{"dataset": "single English nouns, adjectives and verbs, spoken by a formant synthesiser in many voices", "noise_aug": 0.002, "n_mels": 40, "arch": "conformer", "qk_norm": false, "inner_norm": false, "subsampling": 2, "layers": 12, "width": 128, "init": "lecun_normal", "batch_size": 128, "final_lr_fraction": 0.1, "warmup_steps": 170}
Rows from block 9 of a small sound classifier, named by matrix and row number. Rows with one number belong to one neuron. Each number is 128 + 24 x the weight over its row's rms, rounded and kept within 0 to 255. All counts start at 0. Numbers have three digits each.
After each neuron's rows are labels from the 100 clips, of 14976, where the neuron reaches its highest value: "loudest" is the band of the loudest frequency at the time of the peak. Only what is clearly more common there than usual is listed. The data: single English nouns, adjectives and verbs, spoken by a formant synthesiser in many voices. In brackets: how many of the 100.
# fc1: first MLP up (model.blocks.9.ff1.fc1.weight, 512x128), inputs 64-127
# fc2: first MLP down (model.blocks.9.ff1.fc2.weight, 128x512, transposed), outputs 64-127

fc1.21:116137130168104102177149157107111162125108099153103145102148147131135077124135125159088137139106124091148138148142125111121156120142137151112140117188104114161148132083138073119112117158067115
fc2.21:103116157124183107110117133132125137168125164114173095125118106165107130114119137123115130117173137156107120125109126124158104153135113140126122129055126150145122129198122154149184132127223149
loudest: 500 to 1000 Hz (33)

fc1.91:140127102139088158115139096111129114121123161095130176113135139112181162090132134165152147126152144145107131114115127149140113113130106126112112126151199071124143115136135056123072114121140086
fc2.91:139086137121153092111134151116122169184114114137104119111135111135071063140097150113076156144130121120160122124163126129126156144124156110167114129108096108130108111118121150141194131133176132
loudest: 2000 to 4000 Hz (27)

fc1.270:089158137138102091154125146134137139155134152102073087134133146135148111112126123117143098153130136127142147120125148074103104114139174145121104106106134147126155106107105095204121141129090150
fc2.270:126185109113134120137124140132121122096149152121210126109118147116105214144134119128106159108134135160147123111149126165168129173125069137141130127108139134104138146167130105098130121112131106
loudest: 250 to 500 Hz (49)

fc1.389:175094137117094179131125136140163127149136101131198083113145123155100101118146127138157153125105125137098113178165119089138175113096117128113124130147098132134151135117155197138128132130110107
fc2.389:085134182106123136137129104141134100110127110117074164121114110144154144146152118128159139111133125121121139113102135142128097127158079121112145132130135138152139151092131112135149132132100152
loudest: 500 to 1000 Hz (57)

fc1.383:135110128137070136152129135101120153130127093139166071139142122139094094130144124138132102133118131129114121163147126075124174125118150184142109119117053150130138151117127165140128134136088166
fc2.383:107139146123150170137120114148114077085138107113107132119099129139177149140133119130113131105142132117087133130118129136139065125138088139085143128094156112108131145093132131145137120127114115
loudest: 500 to 1000 Hz (76)

fc1.457:095099168153172080146138146152120128117123090118151108116135164117146141120091142120110099136110125101160141159134128098078095082108170130131114104138115193153116135096141114119129127142083213
fc2.457:146062148154129156142117108121098123137148163126149132129134118136095152120129134118093147111153130142101144130127131147181136120192144114164099120103124091124133115149127135130164147116213095
loudest: 250 to 500 Hz (45)

fc1.409:153122155141094081127140149066132140118131114107119105103166126129114133155164117147143132117147145123129114150151125073150165137121154149159121142160075125139138159142115168132133123127125143
fc2.409:134157125140125182124114110152121129091117109122129129157113101129148095110143129140148118133111128133108134135101130158128089110119123132094142133116143146118133121100128132130127134138055162
loudest: 500 to 1000 Hz (82)

fc1.158:151178098137065154101131093146108121076124100121170137149122177128130156108129125163118120131118151111133129145155145128127111145128155132116118116156175131123135112130108152089091119119105141
fc2.158:146071142140138117160118159121118136179122105136092112109130106149125114145118146116127128122158129107127118128100121157122126105154131123177108125113117118134119127139127084147172134132210133
loudest: 4000 to 8000 Hz (36)

fc1.58:149085122148088129104120150091071124143117107163132152107134133130143194134154111154117139122168138171119135133164135116150156149132126145139171129158121138093123127091136135095167122130147103
fc2.58:164146108122103167148109116129126147125135096124097128129120108131098070103133135128207141146099131092131135129105118145099130114090120145109118127100116113132102150206127132126132125139063169
loudest: 250 to 500 Hz (57)

fc1.5:140129142109147161150118098139150144167103146130122129129142098159159067095129149106158126148105123130130137091155119136128111156098055117135113150104141132151140119133111130136130131159146070
fc2.5:079136112097088130078133119136155124134142100123102144133112115090096146164150111145134122119114131131131113137094138070137108129107103152138136124157150142104101136099134180112105130131017110
loudest: 1000 to 2000 Hz (30)

fc1.453:112123153097163176109134120137114172164135121138111143111139102132133098116115152128150137127123131092158123101087092145113113114107113119087125139144110079183119126114096123141121122144094112
fc2.453:099118181125151087106127131118157129132125146129137101135119171143126152151130123126047156127161125128113135111135141112168133157170081128164135142116125184108101101031124163122144117134140131
loudest: 4000 to 8000 Hz (35)

fc1.41:108097113134042125151141165129146098070136134099134136170118140154147116155109124149132133144089151120130148115138122089135170116141132100095138113079139103125150138141131128145097112098137192
fc2.41:141152122137193122122125086117048151112112134120134122149147090109114094079110126116103119128177121137144106160084123155172085110155158123140112128119137096143168157112127111165133126127147067
loudest: 500 to 1000 Hz (64)

fc1.354:146156106144073191140140147120135137151127106115108180140118154121135135136121142147093123152070139135118129145117130139111157142129096127112154135196119100171115140137131134127148139136117057
fc2.354:109067156115198052097131144135112160151114139133136073099120108173121093098129132114122109133154131109113090129110130110172112155145126109161134124058135118122130123133123150162128125133221139
loudest: 250 to 500 Hz (38)

fc1.92:131175127132130104124115116140132106146119117121182107167124154083109196143118128105164127126121118153115118135125127118144118131128191136155148125074113157076137135125108161138175145120113164
fc2.92:172111052139095145137117120130133108074136109134077153119148148105180184122143127125121136127071126100148145127133129118111138069126137124113130128169130104140117145159131114079097129124131102
loudest: 2000 to 4000 Hz (36)

fc1.267:116144127133038183135133116105106121090120083151172089153131105159114155120135098141140139137162138155122133089133125112116126137125088152138158131106126116119146140133142159126089125124144127
fc2.267:147130155124151142134121123120105105124128108118080148082116147109135133162135131135181149142089128119111141138124120151153128139106111149103104118126122110096100144099129119164139120130000099
loudest: 250 to 500 Hz (43); 500 to 1000 Hz (42)

fc1.97:121124133144149141152131118127094129081143146118102104155124125134100148133182105112097128156135130083140133119172117145139095132164158154148171119159087108129139105146136125092166126121155076
fc2.97:108093075137145105110125141123133138129122134119179127108141143122148155127121151130154106140126128135126125103150118131073177179079142099084109131091124161142111136160126087156145132120101156
loudest: 500 to 1000 Hz (55)

fc1.20:179170138131109153144133159137134130109123129112161074151136110145110085110150112117184114119110113108082154139111141104141110106134170204125101120110102125122158118092101140145109137134094128
fc2.20:105097115113095136119113120133143079133120120113095161148112152120157214175123142131098136110151125117117133099136128158096136105125097110100142132139176131110116161152126144106109111116145131
loudest: 500 to 1000 Hz (56)

fc1.425:110152144126173110110138162156144148128126128107157110118135113102116112102155125114147104131116109075131129147151125119110088074146233137119123109140117164146146115122103118110124129116100149
fc2.425:182113126157077171140114129111104093133143164119152156161129123146145172152132142124138153114200126134134132104142116151182138171153144139124101127111164105122107132181135151092122127109154136
loudest: 500 to 1000 Hz (55)

fc1.62:144080094135096099140117148106126133084120121136163077127155104121103123124137104112107138144204118151091128127122122120138177102121099146186151149150122108152153131117137197109108130137120106
fc2.62:121151135137152104117122124130116107095130105114115156164116150118149129138153123130115121145009129145115151139140127130119088109107161132070160121103118146136126151131129131139121134133105145
loudest: 250 to 500 Hz (52)

fc1.188:095105102163083117166140109106084158122105122171114132134140135116134114119141123146128118169127106088156132133165137111134161121139191155127122119127075099155144108088093079193120117163068109
fc2.188:124112126128164117142111146130139105129138145119185091140122123139110177133110145118083132112178133137117125103109126149118108117143092158118129131062137150127129139186124128113194125122226127
loudest: 4000 to 8000 Hz (30)

fc1.6:127127100161143108122128133094099129074134091164120156174110119146117166127102137146074119126141136132127153164092116172110112108133134146139114121181178152158124140154138097095108118125129159
fc2.6:127117169152146135175142133122159148201114165128122088083132132137126057120115143115135131135143130116120121131163119132142147129162135106157104125109116125138131076104127129161165139129181134
loudest: 2000 to 4000 Hz (46)

fc1.136:122127166142132127101113145108109102135137146141156145163099164133129159162111140127112137135070132156137126131094118105136119135141202105126120110115152166106115127112122054150158141131124164
fc2.136:160126075132114094132131115145168150105128142140128138106156131109127162073114124119140149122181142102148137122149130163104128137160082108175129133160130108153123103196131136107109124132128100
loudest: 500 to 1000 Hz (38)

fc1.99:188118096164117136149139145111122125074134133115074135131115152117114140124132116140088121123177147134117162134165104111102119110162140116146136100144169127137123112103132100084084115084102167
fc2.99:117080129148144131157123164121105128139125152133209110137139085126121087102113142122136109132166131125135114133073122138160134188128152145128107136075148113116151134181125126149164128127223107
loudest: 2000 to 4000 Hz (27)

fc1.327:160115134126125168169144134110126131116132108124144081106145094147128077125132112115177103134074125128145125117130123093144163120138112127120128129132060123134133140132143160151159131108102129
fc2.327:100097105117161114084112097137104114097135119126100137179114154138150156139121120133056112122172129133110130115078134164162104131122126113078166131128133135144149127081130115134090119127189095
loudest: 500 to 1000 Hz (65)

fc1.87:154171155140091157149142148108114135111118090115117154124159107152150129115106128149092122118128148140164099114086116111137144045134099098098101124100170092148121147158119044119142118128113107
fc2.87:099132120131187127129143134123114163136136156137160098104117135099089081140106119121145126146155128148133117127199127146198108159158151113171132110124078152127156108113132163152126133129170109
loudest: 2000 to 4000 Hz (46)

fc1.369:155176102113136107129112109119148121151139128141117161159136116094129169112167123136090125111133142126169138140163144133154135123131124150130140143138108090101139140130103119156164108108158060
fc2.369:156095053125092147128105122124128143148124103122090109133142121122115089127137121146153125141125127134116117138157125120071136119112125139101122119155137180123138148135130145097099133137084204
loudest: 250 to 500 Hz (44)

fc1.45:184114145108144169135155125146148104166115125113120145097107170134177158110138153149171120115087118138096132137146153082137132122115130093060116119184127123114108139116147138148110130110142130
fc2.45:061065162128132110101121119121102153147130126125115133141132052177107101136125137111126154128117125126137119116126122167141118124160135121173111132114110103157154108117123101135146141132182105
loudest: 250 to 500 Hz (46)

fc1.443:175099178113117160121145112133108120108132120130126129123097173113134116155116138126131130135057123116152144180152097112136157072128139091084155103153082123156116153098145106121157139126108146
fc2.443:043100124133188097104137127140127140143136151129144095139139095151119147101123132109134117118158132135121109109059134128172114153178102096144135135094123095149134123167126111147165127120225097
loudest: 1000 to 2000 Hz (36)

fc1.83:083153137142164095160136096140129128118113130137028150092129122142169129092105147131127095132142130102159141101145137157107105145136094129121102136150164074143110117079121094111101094117162143
fc2.83:106072156119141126123130148109107159165144132132173066108110153135099131139136122124078155128114141141099115126146129125158153154146125141164126114075106164099142125139131130156160129134082129
loudest: 2000 to 4000 Hz (33)

fc1.441:153149119149148149097116146143117098066137134118169132164118152104124177121102124122154083132120130153120146135114130142120097127141182133154131110113133174104130108121117094091136133136093166
fc2.441:146071092149105120140122121125152148176138132144085161093154135102133122138125141123092148130135133081144141114142125136106188096122136111150108115133122094116124113154127126101136132125191098
loudest: 2000 to 4000 Hz (44)

fc1.147:136175129116150124146132142138151102127138163133116107121101120137129109154097121095141092139088138136124135135128146134137079113157158147137118114088068146121099121129156063133114120145098151
fc2.147:135088145122151117092140104128132105070127145134137115121146132123146140157117095122123117118124130147159120109136124157135138140118131098123132114158168105102152106162130107141099129106156077
loudest: 2000 to 4000 Hz (49)

fc1.208:121151095113150194120168142121104117120127151099131124112133134081183111113136127148161112131123125126110128148074142118123155092139167116101107104134166134138135136143168096096081130088151151
fc2.208:128110157152114105132105126127106128114121141140176109122121104179112153164116150112156129125159122145141117097203130157137144146135145114184116130112114103114135094127128103157147129120125124
loudest: 250 to 500 Hz (43)

fc1.156:200178102128107140145138148121115147103141123120152144153142124132108112145163117125142116151110127098132131141153112131144126151144118132127164140171046093153133117154143158126096131145098086
fc2.156:080048086119171090087104119131146142161104134122104083137128080150144117131127123136145097136166131110118093116104124094120143129126124123094140124053175144112137148122126118136148126129155158
loudest: 500 to 1000 Hz (50)

fc1.440:132154104132162033132123116152142128143142131124056144137125146094115136136122141104113130134120125095168115168169104162129085132146126117156121116120051132151110146096141102166165118122143138
fc2.440:089095118124137150110135112121105122083138135134233085105141125139168148120141105134080114121094136144112128125133138098104172133135126131098122119110134143122140154181132123118161139122080130
loudest: 250 to 500 Hz (40)

fc1.8:148122123099091183110137131132120131166169146106093172156141137099178123134155123152151127131071128113156146144160119100136145158121117091108145136164092094166139143146121156135108122112145073
fc2.8:119066124115149117124098091135116130123109083121149090112121067126115116120143135138140119125172121140118091137089136115127104144137084148112133134111155154126126155110124112129147126137055164
loudest: 250 to 500 Hz (42); 500 to 1000 Hz (34)

fc1.90:179160167111165115124125135144142120118137175110159091098114117088093085106123130083195161125174099138103146133167104100168115111131149120133133126115108126121135115119104140178156141128104155
fc2.90:101108012122084101097117122129141112109136138126105169157135131109163182128147123137103105124098132138150118109089133110095136126131122138093151132163158134125129144158131141086091123121172101
loudest: 1000 to 2000 Hz (26)

fc1.221:180126133127090078117132146094112122100141158109186105133140128106120159135169111136114139135169136112132145145136121124151120141136159173159137129140063132123154115123147150166098135131077131
fc2.221:141106118134105181132096123131142115172121106113057159113134113101131104113128149140170152129121119133139117117146122141078149138087105116094118137094145130155110144189120148079153138124143117
loudest: 500 to 1000 Hz (40); 250 to 500 Hz (38)

fc1.235:132159143135160139153136153163111115125123153151159144163106121096149138135119118125098103116066139092148137154116153109100120067158182116094143109150138158117136107135139086128183119102098207
fc2.235:152085096137094131133128119115126136137135154127131125156148139147125145125118139123132118127222124126145114130153116145156142153136150126152112128101125105133131123173127124132121125114215106
loudest: 2000 to 4000 Hz (52)

fc1.121:120079155088177134138137138152125176161131130160118147105133091082156092102149136127167112114146122126116138136129117147131126107111102157104134138174086088135117136144090115111153111138107066
fc2.121:122156120117080138083120120123148099201124137127107112128108101154117144146141144125097145130131117127131128095138136125117130140146105122136134138060129204129098119077131173124077114123110145
loudest: 2000 to 4000 Hz (34)

fc1.230:144078136139120176160129166109128119102129124134118159082127106170149102107154127141133135096142151173121149099142149107103148116143145103091104129133137080124114116143145061126133097114114109
fc2.230:100079131113155130114135124112129161162117130126166086151127122117109102128089127120080142141170125128135112110166121151168136143133095140120111131092137145130139125106122137155145132124190140
loudest: 250 to 500 Hz (40)

fc1.75:131092079098108137156135137133130145135145139092157090145133133123130083121118125115175127120127126119118123150144112093132157096117067140133119131154082067169104166106139171152089107113123095
fc2.75:076102169119191079086122120130084111108132121114111109163113119145131148153140131131095135124105128171085143105119140126120107157142142119063137126069117138080148159159128141160119125129123141
loudest: 500 to 1000 Hz (32)

fc1.107:109160130150162169156138134162146137094096143129143163144110141125169106130140142115133087125081112078145135105124153152111099113134123129113142130141156109156129124144153089082119126116083120
fc2.107:128094102124145106112138132121127131163136155136109101150125129153127166114113138120065141124165128139144111115142124107163131127155173110141113123115127111133135110165130148152154136120255124
loudest: 2000 to 4000 Hz (28)

fc1.53:107101148126159069171149100134110160106121137142095100111151103137133112090123126126083113117188133100162110117133158144124136090128114111131109126127155079135112134134142114111103103115136098
fc2.53:143146151141131175106127164104094127140153143121162085163110143120090090146118129123129121135082127173120152138129121132149080164122148133120112120091086162135144113105130152144153134124134138
loudest: 500 to 1000 Hz (54)

fc1.487:118088142116136096139158138125132179151120105109071134068157136115148079102147133149154118142166121104141123119180124099132146089121144124095119120181106138166113154129132126136110129144126087
fc2.487:114139161135142167107114125131102111122128135124170089159087076161123116158133133127133134121135128156101120139101126148168111155142126149131127124084139128115134100128129150132155132127129160
loudest: 500 to 1000 Hz (53)

fc1.295:114130183127148124132141165154097118123156132119142098109101160105127107115129125106171115128130113144123140145156125110124108111165180109093111076142100146099115113066123031164149132118110157
fc2.295:131060066130116136119118121117118128127141178128189135157136107136145181096112137121099129119181133113124130098135131141113157150150116137157115140098148117131123130215128130125135114117187116
loudest: 2000 to 4000 Hz (37)

fc1.33:079145100129067120149121115120105116111110110125145133146118096111147152113140121113117118133165139132152135144127103157144104111139104155145140132097131077159125133125121099144107122110123047
fc2.33:162081109140141061098141149109123127123125145125152110135138173110095112142092149127087131148118114124132139108139129102113161137130156093122114126123103145092123129136118135135134134122152128
loudest: 2000 to 4000 Hz (48)

fc1.113:145079142106127094161132132125116153120128125117139100106166064142118091105138113117140112100209122092129123132144125112141129078111122159145131137083103067145124141120113125127117105111143078
fc2.113:118180128138113181095133122120125109115128123113135134195109160081121102146134136135116125132060125156114152122136134114110104128140147143074126128146134158120133150119133169129129122128052167
loudest: 500 to 1000 Hz (36)

fc1.399:142117181145145145091132145138102101129132122121157128112122127123111187136138104142149113124158116162108134151147135105125115113149128114127171117102135173096152131126106092073196143115151164
fc2.399:186141073132076137181109121125127128131135121135115168141137110131132094105135138123218140140131127101158128127131119138127159153090154137162107125130138083122108127197136134130096129123093159
loudest: 250 to 500 Hz (40)

fc1.386:156090138147145106167155127100122140131120135137139095085161089156155075124165110138140112123192106118129127128162145094124163132123126156139132139157068096152136136124158128121116114111147114
fc2.386:083153111125132177102111131133110123117138109118136127185095114168089143125137119126151110123113140159107147107132124155131090122118121149076125122105133177104173125150133128155173137130085161
loudest: 500 to 1000 Hz (62)

fc1.130:207172110129087106123139127110125118135099114141138156139149177114133149138165137161124139106116124133117128149172125079157174119117168136101130135176134118132141142139129181166140137118131117
fc2.130:081085100137140171121109129142106146153106098118107114111126076147134101138121152128189104125160120117111105126124126146106121089150081131120123136119133112113130146132120111088144138139155176
loudest: 500 to 1000 Hz (69)

fc1.382:133127147126084074124118179108122146096124155124127083112143143134087122124151115114139114112188155150089113171175108108161155128144172141158098108110085107108132132081107110124155120147104119
fc2.382:134123126127148218106132118129132099120123102117137144156123114124176165146127133139097120121086131107116158117109131125071106131108100139054130137131151138137119171152128121134141124131106158
loudest: 500 to 1000 Hz (75)

fc1.490:133083104147132138142142131137088126074118144117164110089131078133103138137130100123164136123173113135082149106145135152127116112149157149146125124093155110148135123148106128113068114129124118
fc2.490:183150173150132117141140160112130142125128138136134144223131173129123108142103144120060107137144125128141152111152123139157151135096178133138121132135118114102123117099127131151165127120177129
loudest: 2000 to 4000 Hz (74)

fc1.148:119130155146153150115127154119115117095116137143181135165110131133123149153119110128155099138151137112112131143136128068139120104138138125153116124123109186137115109096127139078158126136145152
fc2.148:145155106136082114160108117128129124155134122126102146116125094101115120097138130129143125135127134109141137135140111162119127161086117146130114109101138094109120133220128161138100139123068165
loudest: 250 to 500 Hz (56)

fc1.249:172148090108075133162126101110120135111145115123151088103156095116110125116133111112144142124152146105136135142151111116140119153131101153153133150102081080125152134150116183154127127118127062
fc2.249:117133105129148172097119126129119099100128102114110149136121149103148141143144132150111140132085125119117120124129132104104113076105119142073118126142164133125114167075132117128139124132072139
loudest: 500 to 1000 Hz (61)

fc1.478:109092074173117135132140152118113129085104126106125100111139150148129114128121117135152129135158138121123147115173119126117109088116175167154111118106137123168150117125123157129093137106075175
fc2.478:126095147143172098165111121120088123144116125127141133146124172104114142131108154113051128133150118149102149122103130170165152135139134117132146129100116102083131124107119125129161131116194094
loudest: 500 to 1000 Hz (68)

fc1.168:091124116127098152101127111115131157109101137152103090110125138138144057127147143136135139130110128141129132130147159148165173125113161150111095115140146140128162117105136113214115120144103189
fc2.168:145102154127147152163123119129126108114149111121138116099111127159123168150132100129122122105158138163101101116103132148120098133174073136124158134123115130118150125099133126102144119131168086
loudest: 250 to 500 Hz (69)

fc1.434:129118128124077180139130132107120149139124115129143151111152114147145116131158115151132146127104142118133121123153118079143184101102115108117131137128097118144128148156149182143130139104098081
fc2.434:120120138115150108138123109138102111119133094118098089170108100142117094135126131134161089123182113141106108137070126144149065160117093140104134136112117133151135145092124165123127125132151160
loudest: 500 to 1000 Hz (64)

fc1.120:107115149140151098136129132119142162164115102128080129121140099120143059129110161121134113134109131141145126139130107131105137121113113153126103133186136127165111149107144079140160129154112135
fc2.120:087125134107148167078151118138136130086144149120129113117103145125120169113130093141075139110155138144094126139072137103183089146176099141094151137104136166131132123109133190134130122131116100
loudest: 1000 to 2000 Hz (30)

fc1.277:154181139135099193140129156110121120115152097108180139172132124147124136152116135130097120129099136114140143146087111075115121137103174133130116126102099150156110145126134158138109138119099180
fc2.277:111092137141160075120102090139119111122119133125069135127129126088127140091125138133102139120170126111111124129117134163148105110198099116146120125138150114134135111108124155121126131132115085
loudest: 500 to 1000 Hz (90)

fc1.403:101137142133172096109143122147140119110113092128065149152132147104160149115129149146067139122151117117159131149168135099134126075124134105098119120147174152154125153107121081130124119115175163
fc2.403:146112097155111154147114135121098132142135135135204090103128086148079094125128117121172102135158126145117124147132126130170133169175145132161109120104100102084170105162130123138126143129085134
loudest: 250 to 500 Hz (69)

fc1.36:106129125135106102114103168130136112095115141170207175141079147103097163104133119104134107117163119155133174130103089142141076158141175124147120115106128160136132090134135116117128131128094165
fc2.36:168111097134090121164126128137154140169119134136081143132155097090159135132122144129116153126147136075149097140139124090099178117136082136149108123138187102130104146180128142127149127125184160
loudest: 2000 to 4000 Hz (25)

fc1.282:041156142130155154112152121132141158135121133124098132147124127075154083118145143155155117138099115121104099167149109168121154081142152143098095111193116146159143127114118106099119129134119100
fc2.282:141109148140111131171111142130106119137113135132163086109117099179143154134121134102095106113181125151124117109150130099159131146152125119161129127070121128099120098148128122168168134116175163
loudest: 2000 to 4000 Hz (25)

fc1.32:134155174120081120103131119126095104117149119111241129162141090126133201133133111118170140112138121112163149129107130151132086153101141175149131151085063126102135125159128149122112133132121120
fc2.32:180110083130123165153108116138151106120136101136024166136123170112139136160134129134139123127105125111142128120166128126116151061145123112121119116182151120139107135081135130103142130126098128
loudest: 2000 to 4000 Hz (39)

fc1.244:199132188126097067148135133107115106122139113133151085164162120132141121126132113135157139118175117115135143132145143056117163103130174132122125129100059133094154139086147131178127122105131139
fc2.244:082131065129115174105097095134131109079134120105131159128117106097118182121150120144138127124081130146130133119136126137141106111134089152079139127134142135143134158174128119087159125130061119
loudest: 500 to 1000 Hz (73)

fc1.407:156102107120095167159125088154153159107095153131106125129130083081141124103122135111115119136116155139153153105151074122151116152135122142121154112102119100156116111119143129112134090094109112
fc2.407:123163092151166134079127162110106102129146130123139077114125146112103135116126126139104122130159132129108111134126141110169099144158128161165103137087134169148122147100131114067106145127109155
loudest: 500 to 1000 Hz (39); 1000 to 2000 Hz (35)

fc1.333:163139129125085119090136129112102096079129122132138128132113151085156177138133108143120136120118119154112138135131120173140118137163112156142139132200121109111152103099104132131103124138143125
fc2.333:154099104138159124153113129120113150175129127131119142060140115152087110116115156119140139148112128109139120125150122173129185118087161099133130119053112125121114129194122080121134131129137140
loudest: 2000 to 4000 Hz (27)

fc1.264:097108139125119109153134108130132137116158135129091127103098138159135080131113148118132119129112145134124120085166105125154148129141139110117086105107114138149097127074120061163152103145084142
fc2.264:111128151118189128076143140131143132106129141130146067162132167118146152100096112115071138111158142141140140127075132153124075122136116130135138130112105130137149104137125153126133127125187090
loudest: 4000 to 8000 Hz (66)